A small class-conditioned image flow-matching model, trained from scratch.
Model: arch dit, patch size [4, 4], layers 8, width 192.
Training: adamw at rate 0.0022, 13200 steps, batches of 256.
Rows from block 2 of a small class-conditioned image flow-matching model, named by matrix and row number. Rows with one number belong to one neuron. Each number is 500 + 40 x the weight over its row's rms, rounded and kept within 0 to 999. All counts start at 0. Numbers have three digits each.
After each neuron's rows are labels from the 100 images, of 14848 (inputs lightly noised), where the neuron reaches its highest value: "strongest on" is what is common among them. Only what is clearly more common there than usual is listed. The data: dead-leaves pictures: piles of overlapping shapes. In brackets: how many of the 100, against the usual share in percent.
# fc1: MLP up (model.blocks.2.mlp.fc1.weight, 576x192), inputs 0-95
# fc2: MLP down (model.blocks.2.mlp.fc2.weight, 192x576, transposed), outputs 0-95

fc1.196:464516454472448498510473519510464523498470498531526513408537468471456516494511540512594529499467484530500474524478533548627588484400526489470517501462513514450503569518426614529501556496503537493563455487504517497451507510519411479457485429580528482447509467542540502523497515507580509481
fc2.196:447450577552535499546479480495546509431514577487479493383454519505563514531530519523524489593458495514506492463469554537422379483401500537557562516517482500523532501487506388484439586490487523475442490475470509543460450468523514538538470509520417475513521500465482495497476445522424487474
strongest on: cool (57 vs 14.5)

fc1.63:506491516459472515553490491510507504566462453495484550505492512525528521481539497490533528479528489528440527499472481507473518475526481571514485553503474553549517509506544548488559460480502480469499498493528513500488533566472479538429380518573503511317454497480517471530521464493462506527
fc2.63:536535498495550472571549516469537497504574519552433455539532505585509508446434567500487514498484453488494527548450524496461519462495508436504484556507496492585502470492473518524490497560506536502402525522525492558453506555479518518465512519563535466398505472566537476508511498483525574523
strongest on: grey (85 vs 14.4)

fc1.382:499527509519564486530455408484450436531457476500518544463523544482483515502513475501463489333524516492502473476530533432469525523515438542464452538517479507511486527560579499492550507478507432488514496526484454516505569486433488488527452569503584502566469566469527445597531487476495543512
fc2.382:440558493505498510448525558508528579434501544494436494460541425478497430480533469495463524428456487528496526502427470335548483472529512532477447523509458476388496497526456452442479579560452572483363458542544519579525450484498507506531481455527471469481539522482510497507493533454465495525
strongest on: vivid (100 vs 14.3)

fc1.559:519472413493458496577573523529485488528484525498515562472510545559531511478489515521541477477529529478496474389494546475483524485509495445470526566543503532380555533440505565499543527501513492494527527495481543560443492568447458503446391498542534555534475472487517537554493502475503533515
fc2.559:487488577515476471428547515470483519500451554472502408463503500509510461448515510474506469460514529474448502483435446469502492506452483527502467486498521507442501452491538429504451496529496471458549503485486496625522470443510504508550476475483503501579540520504541495438473521483537508523
strongest on: cool (98 vs 14.5)

fc1.147:473456454430507475528437462557563536474519529479433513575556528481478506530462486552570486489492586552531474458617494512564467467506576466511511498508588574522478494525504524466443532532514431416532468502441536539526487505481512512431520486510469518439501526450584513493530432520478539568
fc2.147:484526507498530470553478539545472497529469522458529559558431487524542474489400502517571498524483449451493489523640477471538514427470518501497489522558428490525496494486478506453487448535469579557471462502524515503465430484547504511528540542470524497461487463532399504501490487437502488565
strongest on: cool (38 vs 14.5)

fc1.256:510450468470455521494537483512524522484602532436521505500493467586561532522497487517488510491505504458436501467522534526389532461451481538518501477526530497454500529500532542489513530546543517575502479418568562449549535556510479523409438475552512508438491415496477454521555516493522512481
fc2.256:509485436469482446550529524467452537544558481541509513556511515405460498474444553584461520545556529548466535552462499503563453436363516454457506488515464528423488546487510508503522527487521524488472401419472537513484525452458528451429508514505504443499468492519529490543548524510515525478
strongest on: pastel (39 vs 14.6)

fc1.245:500509538382454546542479508490441506493474495449464510562520443622524558474558537499522487477461389430486501508480518526459441487522504498513523537528494412472491510500546518555458439480465459500530515550519538508440529516505486497503454506581518506443517453512551514544497486478569485478
fc2.245:556475489422491497468423480517606514542506493537531510592515527518472549552576523555422497511487563568450386478411498430499571545494552479456542415511571539525469556501467524525485476521482476591506488549481460537473473511478556499538446480485508485498507558436497476564494434524487521479
strongest on: cool (51 vs 14.5)

fc1.110:535556528433509505503489563464500515470577505437560503499489531528532514473490513482560440482521471513518495492562541524450516486501515560508511460570542469491494542496551450506556502481511531524515501448485555586421463558495373514435497510456498407488513520475452513538448507507645502528
fc2.110:422516464471462555444457496455527459521473504535496492481479478467506516447507499475468504556505519580504550567549522509539518448481499390464521495545534464509527512488487540530476484456496502452469499428499475543431499447498563488532532467478488435494513496391568514489474466497435509478
strongest on: vivid (77 vs 14.3)

fc1.459:510459437495482497581562561485504524492505474458559460493508522506549442442534512482507496516477483475455438432443558482464536501516525468481516487555621545510498547543517482458514487494528463482462503502595547457495502557501551478474466496470523518584570404479492487476518577473506504527
fc2.459:493486540491426489493487498482547446509535516506491442503515491465498513526463497462544484693480527514489534553525510483491481499476471524536512553507434538511521517491511508490492509488513507464462485443527488424483532561468490497420466498585536481592498538525495490476514549509514576502
strongest on: grey (100 vs 14.4)

fc1.48:451442456448453469524535558537502450489527501486467479451482510520525505495513513454469524518480552516413478442563435538478496495566528582530525527451503532418501578502499503495583540503483484574548530531528514500407465592502485495459466477496497483481501441497496537499506532493530446478
fc2.48:547476405512518525474512523452464528426533505457539494440496472464429474497503557484524441517531530523538527489430478538479491464456509481415567539527530528448518506498503475495521522502511540461469488500510467549518477448558459482454407483428493496530490559472505511413501511486524530474
strongest on: large pieces (97 vs 33.4); vivid (68 vs 14.3)

fc1.287:522546513426508510488508527443481493488507506537525525523458525467509453461546484414551452493501543495517492560589541584593465493564498509461541512460487474518509541507448528495526500417536557433539441514501510521503502451500474469502486480406526460501517513475457505483513566506485494488
fc2.287:471558505450515486525524501488477542489495500426547485502456491509506476506495559438506451551513540558493504493578513515476521451573463535545442598473493473492493521495470478549501522488509457437449469517527440535532450525509565483497527467455474453507495532461549513518467560540576472510
strongest on: vivid (97 vs 14.3)

fc1.463:449515455458534542528463561533492507478453495527427481441522498481448566443521482566505557491451519503471513532489491517545443544592489414466526519478402498492492484480419523483519552532535425544500591616522513539467328570451508540476513439526533553420494481491523482546488550481521578522
fc2.463:449481492478557489569474467550565495475493461466529513379468489561504453451553516517483508561465456508466479482582522496498539575540477688463502568495605488494508493507489543502523537520459522485513549562537482581452509470461496488481450504429456545453479507464482486477471519545491517494
strongest on: warm (44 vs 14.1); pastel (36 vs 14.6)

fc1.8:549467470416509516524548493514471448487475529477541494470507474443504494527518533512466444496512462566483520489480473481507499506510502607483532548501454531513486500531547470477438497472531515511618500517472550526474469449483454485528474474506467494515492520454511528502554471505485590510
fc2.8:586497507496524543576483544439535501488533521514556515474484511480484443535512459543459570561514513423444557502450464586515543544538531486496504503495431498549527522479527535517501388535534471490455466495473553497434439521500578585480478462430532497464449498464491498467425562527493536556
strongest on: pastel (96 vs 14.6)

fc1.344:506486468492485498538556525510468475549499556524513634507506506581530501518506513503532456464515547467402502521555601515499512498538535502462522539524464547522548510552515537532475443508528479527537521493499513375430479557494459498467520511589532538509408500484523493513488504490514562508
fc2.344:493511467536461469435527494537503501458515475465585576473514515578504510518502462491472474594505534568479477467537509498551502519529471489489505508433476588438501606502474533479524521518496447480535501493505540480534522463524424483460504495426520481568440511466481500559531491462506500479
strongest on: cool (100 vs 14.5)

fc1.468:549410444553533513485508576479564411512472517484506507460471542456436534499497541558496492491483476472543533530497587524525517486510515478615456505488463505505485486500599517519516485521523523518427544539478518512536571483544540439490497425482506587442509513525436510448496544472490470476
fc2.468:484476512476405482499510401444419557492528479469464486503538461484564522566481403585556477473446499515444513469497543526466515480520514469424474546476524461464481454502431494448473535504527486477470477509472472498537484491506397472484487580495428603488520521474532495541512545556469552504
strongest on: grey (85 vs 14.4)

fc1.448:512519435555563489502507518464521553453546513482547500416534454464470509508520560522510432489531524484513513538467585557496508502466566480501482454524472478516510488509555524472523454543423458505506510577483532474477519510436547521457523541471577532474530514497441513457503497497551493487
fc2.448:422533474485465403494513487432501316548427490470498475439497515479558537532500424507452534429532435489504512507486540534504486522521525440490495483505519516516502538490502542521489498542445541530496414533481437429462534528454481495450485524482422496500485487481541502569537479487571521519
strongest on: grey (87 vs 14.4)

fc1.303:526479564458485530510431533494546496553477535487470525501533521495485468442440492510451543480547521490486477519579477563475476527485530467491493513495399445441486511507431553525542563528502485572528519574519595555525401499401490465427466477536445533422488515473604498493504489486506486547
fc2.303:507492462563493498501442463536472518456493425504497475510418523490425489440429539537476484501511482482500474513512484538551506545546505514489453552507619521521505499488540423539471498452484530429454550621501424515540458509461452473476489477537500510451504516495375492496496484564514522487
strongest on: cool (35 vs 14.5)

fc1.445:431531537418509521487528461481538414512467527482550490505508490540604514476537550444484576472451490578514509498493523523478468506478511500542531467477486479457481525522598460447485467485512509513490464514533471524460461520443521501500499540473495395526494510532488484525529536527495472547
fc2.445:472461484412460526505516523437458585518565517554574499557452494505480476479516556440490495474470474406502505493526560523556552508521510447457474436411487519582510515461488538494419512496489465513511557511521476518534525513497570471421479480431475463538505539523501520540532508459500511517
strongest on: grey (74 vs 14.4)

fc1.176:451532477470496532505537494586507524533483499518518501469506517496504510448565452573421529486524453509524507518552506449446434502510445486526492461496584526482515492507512441359521474512370549529492507435543456516454484537520528541476509455479531547469487552474487480499503567519510527463
fc2.176:487428486445534467547526553502456470483502467546519478466481473440513448494570470529585525493553505519450503463523473431572564460525481507423508530466470521494507530497575540512505542486414507561501522428466516517455500464509471469484511606486478483414520498379524514506557477517441452401
strongest on: vivid (100 vs 14.3)

fc1.365:516519454530452496455468570494620518482531441460483477508529512455387549532454487595504479500552535454544502443460517398459505549516507500503487570443489505512482519503574516460515539462555491447506516553479547509560527463477540452515490468495543540458486563525546478535477458485413479481
fc2.365:519461574482443467478546459437352498507505487510490482496478464517664510558472459546498544468499488510468518485496477395548426502506452537493418537439558477492500467511449447504553446462507467495491455507533476491551467556467470568529477579443471486523512471486459526504511515528488488470
strongest on: large pieces (62 vs 33.4); grey (44 vs 14.4); vivid (37 vs 14.3)

fc1.57:546468443473478490564562433512477485485475458479515464484550510490541477501575520551453470466568506482487438417521543509484517578535467499444480586500508512469529491448537500510457490470496411498452518506546536553507511474405447622515441513490478517491574486484532561500502471459455476548
fc2.57:532455456536519569491575528489476475527489500545530502531487555525507484519529484502472503482567527505480495498470529559495513549480491560537446495472504493507485601502515534462458452469478464495553429551363536521522459462528586513527515535524503528500443457481539494579577527590565518511
strongest on: warm (94 vs 14.1); textured (75 vs 40)

fc1.201:513542441391513478508451471503547512527596450472573484530530509449492498469506527514528453477530596516492460438567471508573520505450541498466556526534487493475500504521446551534450554548558595484531406490473551541440468485517465476531497500453538442414507512482513503526512513502459513510
fc2.201:531574487526453461549578481471453459476560519517547463520476481448521529484477473499538544543501423426533545459506501536479460456419522468593525589502568505504519451509531470419474477472559518487431474456473491519479433550590520515509557486492451451536521524512478515490512505481520503519
strongest on: warm (40 vs 14.1)

fc1.101:497434493363409498523480523551534486443541472463468485580481485570546550567472517460510529494547488581472492490555512524436457493471493596564478524470574528444487520506544517508540567532471501491514557515532424489495572552529484488442492577593505538391500448514448501572543503478438493507
fc2.101:501472458465521536551584507505530477526516472574484503553558497510531507473470483489429501527496496496517503512468496496480478445461506411431496398542364550469505483500459450534552481487518527537518431511511547505503481379442475593500507448510500499460469454560579487430500530511543513509
strongest on: pastel (50 vs 14.6); vivid (32 vs 14.3)

fc1.378:518488528411484467529433426537504459484456464454509475433544530592479531513543477526544565482534483491456520450589464516549517491502521477541520589491517543418493529474500545468374554534509508488538500531513524492465500523443483485506473477588536500420479506480515492548528483534426512555
fc2.378:521528462529543487530497476418536488532529443561472491532412476501509496608509539519525488508493489488492459400465435499491512463483561536521512542447448475519503501511508459550460441469480518598458443484492562586432483452436510513524539564544504492589530573535545496470573469467556466505
strongest on: large pieces (64 vs 33.4); warm (36 vs 14.1); vivid (35 vs 14.3)

fc1.227:533473488527452491459510463526349495510596515510525499457506491496452492533521491491512467495505537557501533532496564455613493475553522498535460519503531551514514516504479579526535551520469518519553496441575475491549512502547538493513495507486504552446519448515488541453472439515483462456
fc2.227:438475495547472464437482495497607485512389463449519481457549476472532498517504453542490494518507500483490558530439522556397476474587476483469510460546463557446485448502474473595529533502461493486470494407445526474538567459494518462520506509525482510489512500503523502569533404448460494520
strongest on: grey (68 vs 14.4)

fc1.96:464498556460412490464458474502437512486514440538487509459443530584575470547535521473535538489480521577460471428503508467536438556486482542583536557475553477470467521495521476490557484552487458428516500557533475511471478501493471504491508508523533573441500447506497454578490479516458555498
fc2.96:482485446439534516403541551506545544492510537463535531539572498516490569461477539523502534555461524494507529529504549558491516488499466411479457487409473405551530495490459452523455467504511583528440561586499548450593610391441507509567526550540530501503500520548512497519493417477501539507
strongest on: grey (86 vs 14.4)

fc1.143:516471530432533471506480557515509518509550547521443503463517490505492427565464471522592468483527467580497482466532505505479462425490563538536518503620435496477494527517504531516502502531479513491535515449495569524503487478483507468496546552494432562422493493540590518489484486508495512525
fc2.143:456558508503619494455474451460456539438491513530513511405487487497483462532453550549513494530524516464494495567457485469525563420488501440528470494514565508525525533462478451470470477484465498502502524461547505515499474503522481453476554443464605510454480524543357522485466468448442535551
strongest on: cool (41 vs 14.5)